Rows from block 2, named by matrix and row number. Rows with one number belong to one channel. Each number is 500 + 40 x the weight over its row's rms, rounded and kept within 0 to 999. All counts start at 0. Numbers have three digits each. After the name is the row's rms in percent of the matrix's.
# convs0: first 3x3 conv, stride 2 (model.blocks.2.convs.0.weight, 240x160x3x3), inputs 72-80, a 3x3 kernel for each
# convs1: second 3x3 conv (model.blocks.2.convs.1.weight, 240x240x3x3, transposed), outputs 72-80, a 3x3 kernel for each
convs0.122 102:480542494567471511443487554491526543517503540458420503566514544532485522461476481553554485520521540503492474546496526536526498557567526461525495562461474500441515436513530459519637447577565513494495497464573544462520510469533484506539508489503
convs1.122 105:512513480499547479535569481480538494477471477478481473482508516512546552501530494516490466557445478524476438504446484467505544486532490507401474466502512483462556491492478492512469506482497467458475469447464476485468504500466447447491477426506
convs0.123 100:509502453471473449480465473558507528454473520453503475484481497467484486460486480427424509482450493564494543493474447550550468552527486506482487553486527540492503412454544430428567411485548554486497512504518513538597539503480567503508489568516
convs1.123 102:482454524466521526495495496539480509531499548495497544519439423569552524536480502493492511468495486545499539480478523473513479447512487468435495522483475472496522528487537531495492574469417517532457507503440537539483455447493454551523469504469
convs0.124 104:546560497465529465476553490583569539557494458499508470449518495453512479467513511557552503526519498447487479480491495493503445492452531499480494464519517473505540520465510580455467609464445452494473426453483433446493557505486507463529497508563
convs1.124 101:537572524418539520397531529480410533527410546534535536516547510486461521499424486512539508491536555499452514515461557496441468504462429496511542500555549459482606472461522532448477475466460477579516503585494533517508504496506540526524517509457
convs0.125 101:577558530471465464510500463492517539518503455474483539484515459483531478466481479484579458553479445463444453535513509511509494518547510473515527488519458453445460555542503583463485415507446540586549486458467523499416510507520441499506455442445
convs1.125 089:437420524498424586498501522461508526494508573510480527544507533522566505502571464473551552455532499495507489526486538498452455468485494471457553501449435452485488479498548507485545603539505430484502486556505521533454554477543507503491495508460
convs0.126 101:484461513424503513479510483482475537479506502502532509485506498488509487507475443479584509484570542522400451471526491530500529531472518520451506550507529521530464488543570459564505527529481530482523492532508568608511468470505523512529482521556
convs1.126 099:499399545529433550521504556483501564497523441577505446489468474546569515633636586558555581531466513467453447432422504467478535562581527521465429489484494492434482474496463485577462566524526468507431442494525476490481540495470513466566455458520
convs0.127 102:508511527493428472479477483492515481442474501464518534517496491500518493482526514470511554523547460530543500500514548486573559516500488448456509509486489504502464550607459460534368477517414469604564490543475515449437531520498503496495474510539
convs1.127 100:519505451486454449541496461512559570474531503470455477516498510490500472542434439469544509469520465467510509513554554544505485491491508470567540544539516471476492520469497487483470497560525443493537449500525536514538505511512460506543523524619
convs0.128 093:515530514501557486438562484560477426472515429495480548498516549477561549487455533569460449545469540474519466515491527530531471528545510534511505577512490532506523523435443499424485479437399514487536546542481465396460517519451482506514491504537
convs1.128 085:513560540508471502492458446516417526491543542471528556505528612520502499467466491508502411510589433508516447507442443544570539522488434475511504537446456612532546520543513509451488511453497430523591457556557444463460472526530504572541515587498
convs0.129 099:490546437501504451509521506533529510525566473450481478525528485498487470483444485497571565393423444459435491493529451525536501527521503472507549481483483448496472533454505520528578488466536440418492428480500394507554519470531529496528530534507
convs1.129 088:491520496513483501504547522461442576512483553524473573484479442514516482492497509498477512545489484518526510554456540537446489507493515481506420535573516484492465499433487532521535491536521425501508462540530505519535498519525528539509556490452
convs0.130 101:482518522545538507460523574527542528513496481463528543519531528471491484500474468494510506484507472444520525525501460502465513517470480445484512469518532517534557436392529408483548409520417544469530508443494499502416527507510498522516477520543
convs1.130 089:452505463463507415477420452474447542461503521483459447464516611522492546567484532492495478458495507453454537522548544446412472459428486565489450499436443549511463485493461475514491455515472485535488481504494489491471453530490451483508497504506
convs0.131 104:499545516484522507485501468491531486505536559499525484453469470503465492511477498453501581417534532408473511502506515457511487497454534550498523507473492549468468490478441510441389580510561508534472450496372490531484533464492510478475483473500
convs1.131 114:453524444422547419499509439496501504491514493499407456477514476524550502470500483460447534466449537495529537513476486464427488448438515518490508543555562494569507553474483475500522508572542504527523493494510519537535474576488483589459494513583
convs0.132 100:533462499487488503495466533525482477503541530442507547502555501512576553549555552505476486524446497490529534495506492508483494499541538489538478511490504466512515427476516536557452536477438516444510481508518553500424537504461505483459477484446
convs1.132 104:486512467426500521454462443519501463541488507436431543485553519460407450497517451500497460540520495513441536455554514526447490514499509520540453477473472439440456414522536489486527447527511509450405504424442496523500488514459511510492474410515
convs0.133 100:435481484528524525465511558498534520519568526482479504523497566488532522548485499513520430533471524505463480488515476490487466535503496515474485495508495530499514466599412603553516515430482446447505505467449433527488486489484487509477514512459
convs1.133 109:439517443502502478443483560526566422550578510539611451482502515529513555489453498505532514484512566533447518541501510508495534501539536534520540500538554456510500427525459504507443486503500544450440478490475482529507434498490534589555486564469
convs0.134 100:464422469441446494462513524460451553500503505484473479481508527459511482544511480511544471509493464487466500549482548539542523489461480486501474489549504490525530373522516468524479402506440523537465458478418414433399556487515518507453475528523
convs1.134 115:528609471581527410496456508466548531544514568544485522454466465573553464493445492498525443447422486465513487540560523527442494509488486508428517479500460490529518505514531505508478573493510522440426416420468474506476497533446534565464554509518
convs0.135 099:466550477503525533475527482490545431445455487521441567496502502485475487478504453619552453502463457488484505521517477493454493498473473492457530438521523419464535502507510412487496491485583502495514534498510567544470494528520463511492475513544
convs1.135 104:472514558430487508577481429559496532469585508437546448537525562529474411474569535543569491546552530447431580454472472467482514503577488538483443514482470455500464509508519546591459527534457480427439470504426478525514457490524493468478430476507
convs0.136 102:453519515489514525515505489485487496494427563478451500488528516488497530453500522542516428522496544538484514503526519512488473505499472479494469511482532455469512532544461437526475501558531499538536503586531501402469502487499502515498461510497
convs1.136 119:628535568572577391487480504489473477542530453524530475494513481521475519513490503541471425492447410542450477512607525469411457454472501471493527447406469538535516541557562491495486516454390536562573505485568482430504524494479495507527509455563
convs0.137 101:552498491574467509481440523497446467503519533561525475513504504458500547476471524502482523433505529446534488444499511510501474528558469498517438467498490469486475531559576497488551495498600468493566468469467485469451503463513518489496499493477
convs1.137 095:482520545474497547468427551544518426468515443451523398466546492455487563511488506538515530497524536461469485462526490478577526531517549493487485517549456507470508527436363519479450569537562517501503515574551499591535480484512546466433414567565
convs0.138 097:552513530491490525477472471505495476502497504539410478475544545492507519487547496504503408505505466502472552524446539537523507449484474482507464468483459509510539419527455431481523559504493468499472422421406461510460476448488495523484461498506
convs1.138 092:405471504464497502596461507557538436514537521513530476459454524498625588431394417448451476437456491463513584488535557516553473458453444558513521530452462447470541477472493515396418562508532443501538480553568486553604483516510482510484501467472
convs0.139 098:491486501560496530499456521536483480494460461535452445426451465499467543522511537539536507508485493446521488486503477492497532458548512515434481429477528507510506543539521539437479567416368470516558519509554574482473467472526486523553543534524
convs1.139 086:482476537489414511579552579522511547519580529501546413515506548450430483467518523483484486480446509518480474494523550454525479484556489515480508495541518506543526449484478512527456572568542473492531514579512476477489486502544440527543525555484
convs0.140 105:529553522530497489483486562476489500479505559464451510489477519487479504497480523523427470472510505514509461552535533544541558545489539453527536438527509470535515449499459474437479493537473525483556564460501478579458518508554519496508540477556
convs1.140 113:532446475474435456474546510509403484475402403482411436513482456480532406498532475448560495502476457448493491448536468523558540479516493485437450532527491498486504512521546529512559540511574463483477491557485495470466529454549481442487492469606
convs0.141 102:495517538485483496519479516494518504500482513463432511528483496511545552470503515555490506474492477439454497462467435489473490510515499556506474484499463508471519494428429469378406460399337503379514587453426536494509478437474511529496495521508
convs1.141 104:503472529489455563473467504503443481465488527449499549559585492514478467471557527492553524537533506536482549451434510444475576489521553506443445558591529547500454490464434478537493496572469481508507448562538489588469521483463473543519490514458
convs0.142 095:495493544550512523497540526555528546466499477487480533438458505518489511499543527520508516488455526413454486551522525549484534483477488524458506465489507465516533455562453430374387496431372469458467523399435536529440517466468479488541507470528
convs1.142 107:520418474506432441523482524526556511517546521507527523471493472447455433511531534568520513463543551526500490548537464571506410548517547509519565518537558435518497524469437473467474464533556539540490499564440432504442452452534513542432535565453
convs0.143 098:488545511502456414514488505518449485462458469452531528492469502511513539510553542576553460493513463465496495501560522520538569498542518478496526445536502533515537403487476419588529494514473453523521505436471512476475471525537486465566471484490
convs1.143 089:523506582563533568496478486478469524423488474500500464528493474540535529482413433522488497530490589480451544516546491504545502484551518474507495452438493480455426496509516487502481430468461505486476413470524479501583479477460480439502512424505
convs0.144 097:538495540493432479499544493497382454479493452549477462516537535493517486502463452437487510486503521372466526549537503495535541518483486520497502496502482433440504465456494383428409476460404523462489516457526601549523516516535491502502456471424
convs1.144 087:423419540545526507536487487505506546471473541482487533465492464554590499564550548495512498507490443529570506530421406523504458553548453463439439486416483495506489524504509443483511550498479513530631444470570452476463446541560519529559476557543
convs0.145 100:563542516521490473563534514509526483533508529552536425493503469516563510537481500524562495582506444518455466446482444497442481511472440495528520497475511467467504530458439569441476551517433440425464478537472527470465500512549525492554468521569
convs1.145 097:417433530462491547512486532487499487478451539478423513499439443554480494485563605514512560475541552521555501436456498420552594472547528493396461502509538507484455495527478505540495534491428536474518543522456478513498494426526530428456565496462
convs0.146 096:468543534504485522556457495490437423486512486467486478446467513542472519527477532499514499530492454519524447518480460465478517506491548469520485492529549496479538538435387481476454506549484540567478531617558445535506477519486514504540509536561
convs1.146 104:591500467509488406524435397525512534482590492441502481499514543534496474486510495502476467489476468535438464409459499467532460410574523530482487488432433525551519488502586474539549467543509509483500506469473495469449521459516495525510470521478
convs0.147 102:519467507574566496553507518485493453496453529464471509510488500530497437507519468512443429442470495528527587483453479470513507499483521486525496492540559469480469562504498525449500519386415492501483489456486543478507483524542473518537486469543
convs1.147 114:508447529543443511497475467477551476450503471535486557436464529554573454495475478536466589490468438562534486514502503545522438526543502529470483497470540471514495520608550526578527528449429526539472463483456531455475466453444538552513581524461
convs0.148 102:459497483500478527485510493499456470477512466495536531489498543487427549474470510555520475468473467518536487507487466498489496550464438480463528507493524510481537470479513411517578408525607452527516388474522486498543530475527520481508480491497
convs1.148 097:485415458535461489543473485531431507513406541479467487519541458484423540511490512542524502554491458539521468446455417484510481520574491483458408495488455492450453428497429520540461561481552504485508487519529492503478497534608457455572423547481
convs0.149 103:533493471545506499497538488492490510517488509490474504494465520502515515466477515548549459459509488526489502551488507517500504519472505513497493508514554453480506480490570471600620459523544447479524444468544485502582499481510543494486510517480
convs1.149 118:515518501473479452511488493513532528548495488474438481468459438474451399417400444504528518445453569446468552527495485533545497493500518546500509529492516457503425479425495462474481470493487527499465482493537548591554504535445423538476487479433
convs0.150 105:499535501518544500496497399440540447529537472497513487506478518538506489493524447516522441551496489603441510469533525495512458471526457510511541475533485490524546459523459525464429553534501540513488553554437496530410505512462465494509497494509
convs1.150 112:548448502570486480421491580453498471468495416488500472465510455519466500453522508532513612468487543522533536459496462531499440493537506492484515510455531509539464515493498476558521439513487504509467502532462532507524469467436472542504443518471
convs0.151 097:484447487486501478470497484461509525529484488528460502497534512467524530499538518430472503491428518525437515495472531495553521548536564536469538479535484538481481441439478465450437499419311533525445490486531457522592437509425521536463518521494
convs1.151 099:517504473497455467476418494519503462445530519477528479488538596398423423478482540554553458576586489418549475470506558486557522501538497544458453471464500460433509450511514471541504507493604520498476500573494481539471477501524499453486438514525
convs0.152 098:480465461511473420572480506477494491510454538534501507477506499514568535552559583503493498415512519474485473488502468568531492492506549533505494469537509475538526583438379595475373581483343560519492456510469552545537483490477532546541504584493
convs1.152 091:538490480532437579481516538464438407513404481513440452522496449542455463489459544510510558533549493507551460495430482505518511508519514463491452528472527543505510555470510535487488516541554484488490516576521487489444489459506463511438460448363
convs0.153 096:500484549526535516525529519530541533486531495471482482465532516510505509518486506491494410476522549503469482479480486531518555503475507440476549503573548518509539527462492503405520529451456451444551479445454463467432469538512469531492472516542
convs1.153 075:498443462535444458516418464412536526520562524497572552501532520485487521460482501509531524466582539536500515503459432550500464508512474422524569491509575532506497510514509469457541489546534496488533525508498507497507540481569546534514523458382
convs0.154 097:484521431455451450522507454530505506509520480609523490484506476478504489486483514512495512550464486465471445515505506504495510546482473481521543493528517451496516503483554437481544480527528519487460466538462491538509489483505509476489478442525
convs1.154 091:547438406498439468506382503530499502521521533525551526511469470459408496548514498530503494480527536571390487514528466509515480557531538569533485540511433491443408508458480471434524525608598491497508451554516513586514498449553549577583452485513
convs0.155 099:499512523512465494517491513494591520538521511461488515503470465472454485492425503455506532556485542561471462501445475486506455521484468499453511466492489552455530569544567496486463482479577559518507481466514454589557466480444481511426533533518
convs1.155 085:461526479453529530484596545473474473554570573480571486538527506488515597510507577480510537506511430460478466534514487515559534422405463509515481497512501483568543463506524487521586537477558508480563531570545565520480559525525484506528496504437
convs0.156 098:531477465456467489530507527512501517553415530570502455529519510514526527508504521469544504504577465511541476491482460445503477464496486500453499479520519446522494417432563505478500491492598518545498519565489517396444480512513514501490516485482
convs1.156 120:444552480520566494526493483446504515496557535554565582470492514480463454488502452487543410471526476495489488487510533545507512468543505530457512543454479513516499491525579503461519469467523428478512446405498459602493478524443474570477523481468
convs0.157 102:541554533490548447520513514520502453504516490470510494528521535504503522486470466520522541443516560439481488479493462496466484467473452459472474444440476458496530482529525493496468502440463484488507518402502523566539461449480474466522484469473
convs1.157 117:490546487463515523481552521500484461527461477491532507528514503475521514490481511516463469507518432530506468480480503475528555433413438487515460524581531493511525474492450512503523525560528527507581514509508572481483506450423440516535468521553
convs0.158 100:494536543433522509511490495495481495559515459555532481467517506465481489496468513445491486521537549529481504553507487454489469532513482533458475484523451527515507551572521547493599444291481541495557490456341508526430498526556479516545474478500
convs1.158 098:454418505525485457522487429478507478449516434472569487494488474575573465546512563495484539503446425523538480498439464508482526486539552496537514454494571510508493524503505486504504541510490535534551549517544491530556478508505554531503544493518
convs0.159 102:573533520532536514539545454463474522493486528443503533476477453467481463457524476455419500471488514515444541457452528482479495495465452521483461503489455481488453558540605423421600445360557485461613468488589449533484453493533484517516492519456
convs1.159 100:430470522468538534454529565509504469533445519448469539526558501504461449447523477418548528488525474538510529455524478538558514521524490507482378498511451522492545447451480500511528539505524471487528508521539493423459507432497464488512455549546
convs0.160 101:531559473507533504458460440438536513443478435488494455511504472459497480450512506473543452413515425459456511496531517548514579535542532534518564509479538477471532473485488421519561499552493502558540508497489544505385534532462521486491505454489
convs1.160 089:536442509501445469422455494505497425493447458554440457501526529520503494472545505509549503477554512421492471537498418519499486546505495516487473481549525515490465445514516437525525521515590535518455492473494523553421546489562461453521481445528
convs0.161 100:485412489496426538507467506493472529464459542554510494521448519492494500482456470496435547532455506466400496510493488492518522497562484508521498539515515524496490571580492528512505489510530433462432517490460557515513469449495444492482485495533
convs1.161 094:468522476436554474486551500460562458528548499494536535563546495519614612443460487451481510478495462494517462544530533463401424436390447479534547490519465395502540502516536538469539478551458504550564501512512458509515452553499446514520452487549
convs0.162 097:515508539547536516464526490481469470528489451495498544470549516512559526497515476460451503509460482597520530540503518544512473485486493498482479539480532512475509416421394584406448602566520544451423514530491451475549529511539460517474500494527
convs1.162 094:425462467475417403549456504478462477423494610502548489448445446556573518536564602524480501493524483489553450505489513458492536434524507544440475479430426537521440510570494539545480528470437496473501536471437443455503486519513528500466479505487
convs0.163 100:520497519494524512477498483501462524459503500423503495447465533491484517478532499509494530567512516519472471500534516510525487507484449520496510502551488536557495549470408522447431462517430482537506515547507416470476515554531500516537552519477
convs1.163 102:445472440460406424439416499514457496475469499464435491516526503505519494496550501491509506390493458450448490551491490529479475520544620501476453512458460512523441505439427488505475572479542528477495493475499498551538523549473499489402503475480
convs0.164 097:468489478522540476503524553479566556510516531530519560482442460422407427489447491467513465479497476443464540470522498456494478447435425521468502492514490551479520484483435538553448485490450514452509529493550413536534539544465476483498466457453
convs1.164 086:484514498438564541425438497464490439494507456480564488438549471500515529505481512493496521478462519511496545530520568459446473450473496501494469437487463445453474514482451503441483511508481509489447501490529564450541455443431458473547449517538
convs0.165 100:518545514495484510548511519545527480457548554489488518455493458465527489475475485555506492493530525497475537517529528520495532497524520437515486465495468542534512481536578497586600555521451472415508451446532450481451502482499505513536466507510
convs1.165 099:511452502495492469422481529512470551504466551489482529450525487491579585464493580511508496524508509500475526540519524423468489451457507508518569490430439489456512456571536508492524515432463533478493563507505453534545505493529575516543536523542
convs0.166 099:478508433543504503488524545515535474507504506448519509503470494487487466511445508454493473419468431523450460506456463512507436494476434529494496504486503496500522488534487494460516454484483480461458517525447510499544511455444540452418533484441
convs1.166 099:450492476466504465441568462532441470549450497487450525459532563435405424431471453448531458461498468470479473517475512481445513510456551561559481522520503509532491540439532528524466508592532529490410521449473537474489469481442486473497547537587
convs0.167 099:511510523498508501487481458454498453530429468500475544455468439512497487485518461516430531502516471554415435520474483523484517481468493458481499470465491458486491437505543523479499549481516516555519573545460453535533509514488506509519503469519
convs1.167 108:501482525524570520568463409541521453503550436540565443485462532506524444497449440523520470537419450555463509492506512501401470461473527527473402461466481444505524509531484543535469524535418504538451519476545456472540542539470541519489576528547
convs0.168 101:512429467482482435495473435520506482522507525459474503563493492536480478552478463491485455470475471407488462536475554504500489518523451529559492496515513549518473479544518419412566465525563455489550421475481425473501486472514468518469506483484
convs1.168 103:573585561484462512442392475509505408467425480571509524450532549501480338468477494466547482508540541492495505453527490497519505546546513471466450501440463489496426521452457509471506506499523521493464450511525527551552450467543444528553484472596
convs0.169 100:562458572559504490522428558522462487546496478464466488507518472490497541515550500502544501503524500502493414468553509556510520469439503553572511524540461471531509439467476455505515550557527511505508549401487496514507506519489467453457483479428
convs1.169 095:482525539511564455501452471468426542427412559501430570484495402515533479530522525503535556472519539562475545583605483527586482535503472537439514550511505458425465482482479554431447496488509482519496488496509499529556466551528473528501466564552
convs0.170 100:497486468475491497483497526510513465437511513514508520457526510462476516493454475488553467481467438502496478480476462542505489530496496492511493511506526478522512483604507498575438495522525450548479536533525540499554499484527528492495453480503
convs1.170 106:478512528456551531488525616463530500491523515520496430481441472498486510507498553395491515442438542456469567482491481374384527513553579527558568504523595526548510513550480504534501545528508479468492477452500465501497533511423563475451480455514
convs0.171 101:498510521467559504569556498540537533493464449508499508489493512519470474497477484492477465460491526510488550494532478534483532535489479467560501468494504570469529466529485481521543469500456441506541515458557513458483512532535520484493469484493
convs1.171 121:418407535511528529483456517403510471414562380470551402497493469471497534528483483473449548454471484512539539482465474525484476525461497489403425457455489485472481462483501459468537485510478561553491512559486475498536486506483493495440490505433
convs0.172 099:459491554498463565472522513522511492493515510474475546496491511470438507494493490526480589546447517425450497512508452514545562465498501525503465509485432547504476588555519459470425510431456445447475480469487538457556501467518526486539478501535
convs1.172 090:535469493473499468456507502537516395510482398526480429418493546555485443498493554447499566472460485473491402571513479500492543459454511530500509437498534444432469481425444489451514523427519602574504529488525526445537523484476507466452543481483
convs0.173 100:472475499545470550559488496485546452501561434480530507535519451453473506480514533547533492505497484532536497480551535474507503451516554421502493507531487466544492534451426370374404450590533493547531477458491510503505488518486498505484449454570
convs1.173 103:492513399453483540528368543534508537477544505487553453439527481512452466558559476538521545470517443473434490474452512490427493572464512542500504429507570502501444435463469408493573525538533545500455505496471484482448531542481546521449502516443
convs0.174 096:500444511520545558536547492535477539481512526497463499504507537432493455442465450458540517506475493455508502513545520480470495439480435529507496495516528532462511485515485546519474493499475417443489478556505531527448506526532526460501494440492
convs1.174 102:490557442494488425439464512482449452492529482515510428467483611482481525472469510516528469458480490434474473543599456476463476493459501489453454476542549471467434440482513532481437523571530514465391478513452509455519537507431524480448474519503
convs0.175 099:534534506521513480505482525507496496464517439484520469505467484456473448532466461553604480565526511547472509508496497505464524474522526479523473521521489463465468467540477462488603532556537529495481493514464522496419505507563536537484519538538
convs1.175 096:513475521537483529563438506496504528469451526501502520490512484412461499415439490481515491484523522537473458506508484536542443556516447524508514493475490520485505488545495423469568480578586530487493456457498439490489462557544465510513482458442
convs0.176 102:521485528495496512460553555542511485487491503519517478500500498490549521502534534529485492531505473479502464507487471484494472551475521481493508499523536479480504558505445520536487529523468513499517468501461464427442479469506459492501445458463
convs1.176 101:554461540505471542504513541492516390487493477489496457424452472471539516525517459528507549499581571500474508495423449475509532522536585492480518518473508458393420523419459432442429478475480610505442541507468501531572487537538465452464469472399
convs0.177 100:539456476550457497492484491513444506526459532482418478460473494470503527486503527541516416583495447470371505530505462516543434481508525534531491561507462534481474501330468448403470492424540503524476419462445571563478539523503483513542479504479
convs1.177 081:476523541468452506477444541481524514466468604494507538487445455490498509477454491551509567419554569495507535540479509489577527494561505495457465529510458483485519466460483478472466523537514536520510515510520516534506522521529552496480558551445
convs0.178 100:521510474489519546544555557486507507501522491530426446534520478496501504534503474493445485502476515496466463493518539485486491439451489542532516512505518505498493494552506451471477481473522423427491467541546463494570522479510525497508478556547
convs1.178 126:464502513517466511538515469479597501485641432489507411466526517481492460583638579534570504553462504466481481459509497476549491556547559516433446460561580437465507467549522523586415528514478589512446526512436492473464487547505448497495501536517
convs0.179 105:485528528483490546462489487540580511500499526452518510520464471541496515485473480485555505559547536450451552505500489498547474542508488513520491501499528504504496455474463413502575408463481529536507464494453481472449508520498480538464546470470
convs1.179 113:452475484422505553562517527479468494451539502393516479488456461482486565549554500492501572466541578468468486438539539478517541501550494503499481494537533495525539458522490499525542531538520533477437523483439468503540497516514477575496508513546
convs0.180 098:527537480513537471463524500500488506536495470468451457493454479490525466480532502479519537530476506505552505500479502469515526475477467424499517451470541502465507504447564543393459585533394561475451576477477568531491454483507485480508490465495
convs1.180 097:501457475487437375497506548451466519520508510490437460535462550512549501471455480522477467486541544498508491501473466510524492561602460484398444515444465548583509550500480493421405513449419544530535487510510472492439502515484508474473470482466
convs0.181 100:571513485518476424520458468454436500477473503559486467522502492473474520508509471435450536486494451526425511455450452451471456478509500506507481510498487528520531691560602483534516452461491533476469577552473547509452445476431499484497518496486
convs1.181 103:435495556509431508527400508443513466471555443531511425486511565503473490510513466527514506521470538538497517511495480515525481542509516521546465501494441515453423524484489467517463558525436491487455548509479541476513492526464514518480495531493
convs0.182 099:544554541507503574533510494519480492541495478514467474497485532465470523493467485550496456566499460481492436495463535513457488455456508528522538523533530501525492486611551456485497449435465583524457501576519528566479500460499533493524456512531
convs1.182 090:505445477445438473533428509476471529454515514454527519476488466484451520519518525517537537492532507520529496578469487539402483586475522495457437536490463550486476491494516449463513541444456461502475443533477489486353482495422559481518533543505
convs0.183 098:490524463509512464511505564535446464532434475443480475493515548530439534533474482534560504518463501507470502515474493495533499513482467510510482517541531523469454554457590532485466495533465513501534567619431492592537494485500547522520475505470
convs1.183 082:466523498537466571493564534497480427535494474607507581474504525471532521484596586522498459554512432489582500502495485510532529525486488439431447465471469516456473475581492495561451443466444543469490552448442542480442535537562486418519520428479
convs0.184 107:508490535516482486495547511523494515499510526530513473514487513475491531506445522512523494514497454539544470543507507498513519488512483490541504523519511518508448460534416473485413418465487526432529419419480460548536480530522512500488506538514
convs1.184 107:539483532425418551442443620485465449523442437464453452475517527496493481450465477427531533427570552497506503457455516479475499479516418499515559522573529533566483463395460533454502543494528551542491494556482491509596517522454536544496526593472
convs0.185 094:491561521435526511492432465417465465524491473530492534474503506444554486479496507568486479488515428506509461531479521520479497529548496471501496500482484538517492542520482572490523447534476426518531445483473470504535519494552486511543527495497
convs1.185 089:506438494492474519505509500464507545502549479483520426538475480475502510505471440519481491480431468539425446504434449534465438557567555521494525469417505518472540498501482500521512448455430473507529454557571449455546490495509536544482518481503
convs0.186 098:491524546488572530522524569458489517482507499469512482508541495530537546519477517541481434525468524541452535519508515525487472494514475534491535539553528530474468550480515468507555548463552512486454461358431492527518525509502470462520486447468
convs1.186 112:524489462583518454484445536497524507495471449491497469423444523510536525459445511543435475505474475478468558510549557531540527514561551467507492503499493505531476497521435540509459536480458566459462492448435506445479479475447513471505553434453
convs0.187 101:484516463473499529527536540539480429474520487470493537499531501488522466516508492519483473540493490501538502479523504501513494525492487542529494512508542534530526515558415461560452481501479531512505572474472446502454524512492494546491534500497
convs1.187 096:557556543502473433471511486469428439511479476441456512463481419542502527515487514462445439530508492560533492491583519519483485474469515474487458513488455471445481507558554462465547467477553466449463486476486490524547407503518441453509485462473
convs0.188 097:486429471505473502481506497479512509526490506472487541441538551470515531519518517489469474560476480559491471502487523474532486514513466556515523512484482502497502506471478482613579512548431504466503445482448495551511464487445460483449465517535
convs1.188 113:412511503429532543469484587433510579485562502523567490509490508502440470533531547478533540479510571520486564473484478519443531511515564536542488507500499472514422517494482496471463500517536459499445461422449498501444516527462530524500444459531
convs0.189 101:447501510414449480489464483520473472529505479443537446506511534509450528513457474442484497515489506483478510440485520518534513536522566534488545453501534495460491476525467451483387476535449353448476498536479504592592485517516467477553485514475
convs1.189 102:417433542486439491505475515422445446431480445428487405482505453528572593569549558548488531495491459473516518467464448493460451438463482525512480495551596484488518572536527522482497472466472479518524497470561556532603507546564502496519439519543
convs0.190 101:514492545476510502507537424472513503504490512483452503512465489448461472488417440505490519485457499474499475462501490511449475467503460497456479515507532530562538430550584545476512495437524485511393518424422530411487473493566482517491463521439
convs1.190 086:494478476481428515484531450477491503507540508518588491475462593488530551510504570504473498518506427516483497531440504566481501510435429466527519493486580503506566459438517440453494484476479504559548537563531463423508458472516478555526502469442
convs0.191 103:520480506510472416503469416532471467464437487514501483455506532484427490460423424490476469474544437508544518499533511462476512499538514487510487510530545521470496484538440461547571526487569562537524471443467472437404492455504477512491532549526
convs1.191 100:498492498502526509480590505497514517556527525524533513443455405501597580524543569498431523480455493497464524486452458453468530438521571513525482497513550515502521532544568488507535573564517484459492530544506471520513538483425543494509503447419
convs0.192 104:482481477462468497454498512471513470567490467513524469510555472485516528457486495514528525484425488486466424486529455470465455514473505465508500483509496463500515475467608536484537523484422570500474537459472548468549499464504468515468493498496
convs1.192 099:508498474536483439483537577533475489557543463538511522503515504528500521543531521442431495509488502490486555502512436448439473493471448502412428508512525526584546452527517519521536573539470460538533441482475478535445486487470458490505475530560
convs0.193 102:524498486538536466489556529500466521572571468476545465487505539543522494523476469464518506481488486516467459524546524509522579513526506500472496480508474538500448486569546570510470453479402531506503471532494414557576520505497467453495533456486
convs1.193 100:436488434481524465520513498517472536549532490576573503491519514485476607490538582504508559483561513558505468515461464544450491477501573503531499516607563463526542463572520497541494476538580443560487480430490464479472443522447459541493443492492
convs0.194 100:498505512576527530442466484537491548525484518476486483494511533527482492501524527472519487483496475545479433504471485494477437500486454490520525501513501484510519524540526548535478550598423496490440469367491409442445499487529471511536506500497
convs1.194 098:549509531509477507422495563482518430538406464488408490492479488506489457506492508477543499516585558481548483514500500491545562508493433467504521475482539523428431472412431436455484459434492561487495544441508517482533524523540535480483513445460
convs0.195 108:467514501474488561553502481536498483518521528525576504450475449471551540523514606484469536461482549521522554448473490473506542537540562493460488496474496501476522599568525593407337465334478514546580550525512520485440493486519509507512530481494
convs1.195 111:489462548481474536509516517543500528561546487510506470476517491490541550467475475494473533478477449509461494512433480474487500500464507531526485499515452457457415531433549496444477530514504438479577415485532477483532525536468440486479440469499
convs0.196 099:479489516516467481467456484466479520480489489483439511519510485510568565559550499538547536485493500416474469481455471483502513492457465548551426496557511506540460532544532531474507502516506449455499515453481527441526520507531489535480510530515
convs1.196 094:523485557527486557467509497492508486536534517553556499525499460516554530446542585482504502531598490526554464550435499502449503522442415505484501537460417536535486452479559522516453573514412488508465493544529521533479513536489491555528557459487
convs0.197 101:489496517513496521510494484486502549476516496492490516495527450538531532511537536591483504557531469536525428472469552493507519472541481477453509507451480540501496551532559455471547490467472446443433455429427508565452537522486502516469490483512
convs1.197 106:499487536496456479477517537454452571526471564520487565474492510555543556478509513488505483453524515511490490500486519473470536420498454540593516428418492503484471588528518563543500567435506473499522450523550479461521486502502482506481423515496
convs0.198 102:559509464565536431533522488498446506555448452558499482540457478513447463538526460507520463504499495467465530484495548475521553454504499498494460520532489444454523467509496358400533457412519476498570462533541513483531476515502485504470499525505
convs1.198 102:513554477501488462461409506519494488480513523525468458442491487452414445554555509561544447540495519496397538463502564487534573551576563512470501518452444552503421478492590496494493474497488513446482459410468438445420495519459463539477429531497
convs0.199 102:508520493493461520516549503485511515434529524532483494499515522533544510485482442545507514502481538426467477483507463466523497525538560526527467507531491535526502449483540565551518574472442448460420432472421591546436487508498469471493489472511
convs1.199 102:503518564422551576451487474499519477529514440518503463553537507498544498525525469520470541507480536565485483493476475481486536509474507485496514424525507418440491513500455488498506484456506520512475596496483529462491544575421518479419511426438
convs0.200 102:485448505542469487531437475465473481492506508487499484489493519515531527530531528522547539557535514500469491509510528512557518514486480523522519503509477495550449444597512469543541543509476517463494513486484440497531492494500545479494536513493
convs1.200 110:518508555469540639493499458539540482550487532538547411524504491526548583450547538541540500564503517616420483475435554370488583454513568494482545478417451445489505520521516467481400473405414461467466520469492549406503564471500464453471458478476
convs0.201 097:517503512533537506549564546505534512540512434458499475502526513512460578484525564501502423424442555463447462499452499456496475464469496485514468482541513462516463426449507411447456495454567443472522387519561445570637455534491541475509519524488
convs1.201 097:490429453563526458553477471510462436486445478473492517470490476514526530525562570534555453465485454513502475483451509457498540464504472454430492500443466482450476501576569509530457507419446455488546434510573476479499492499522417474511459555504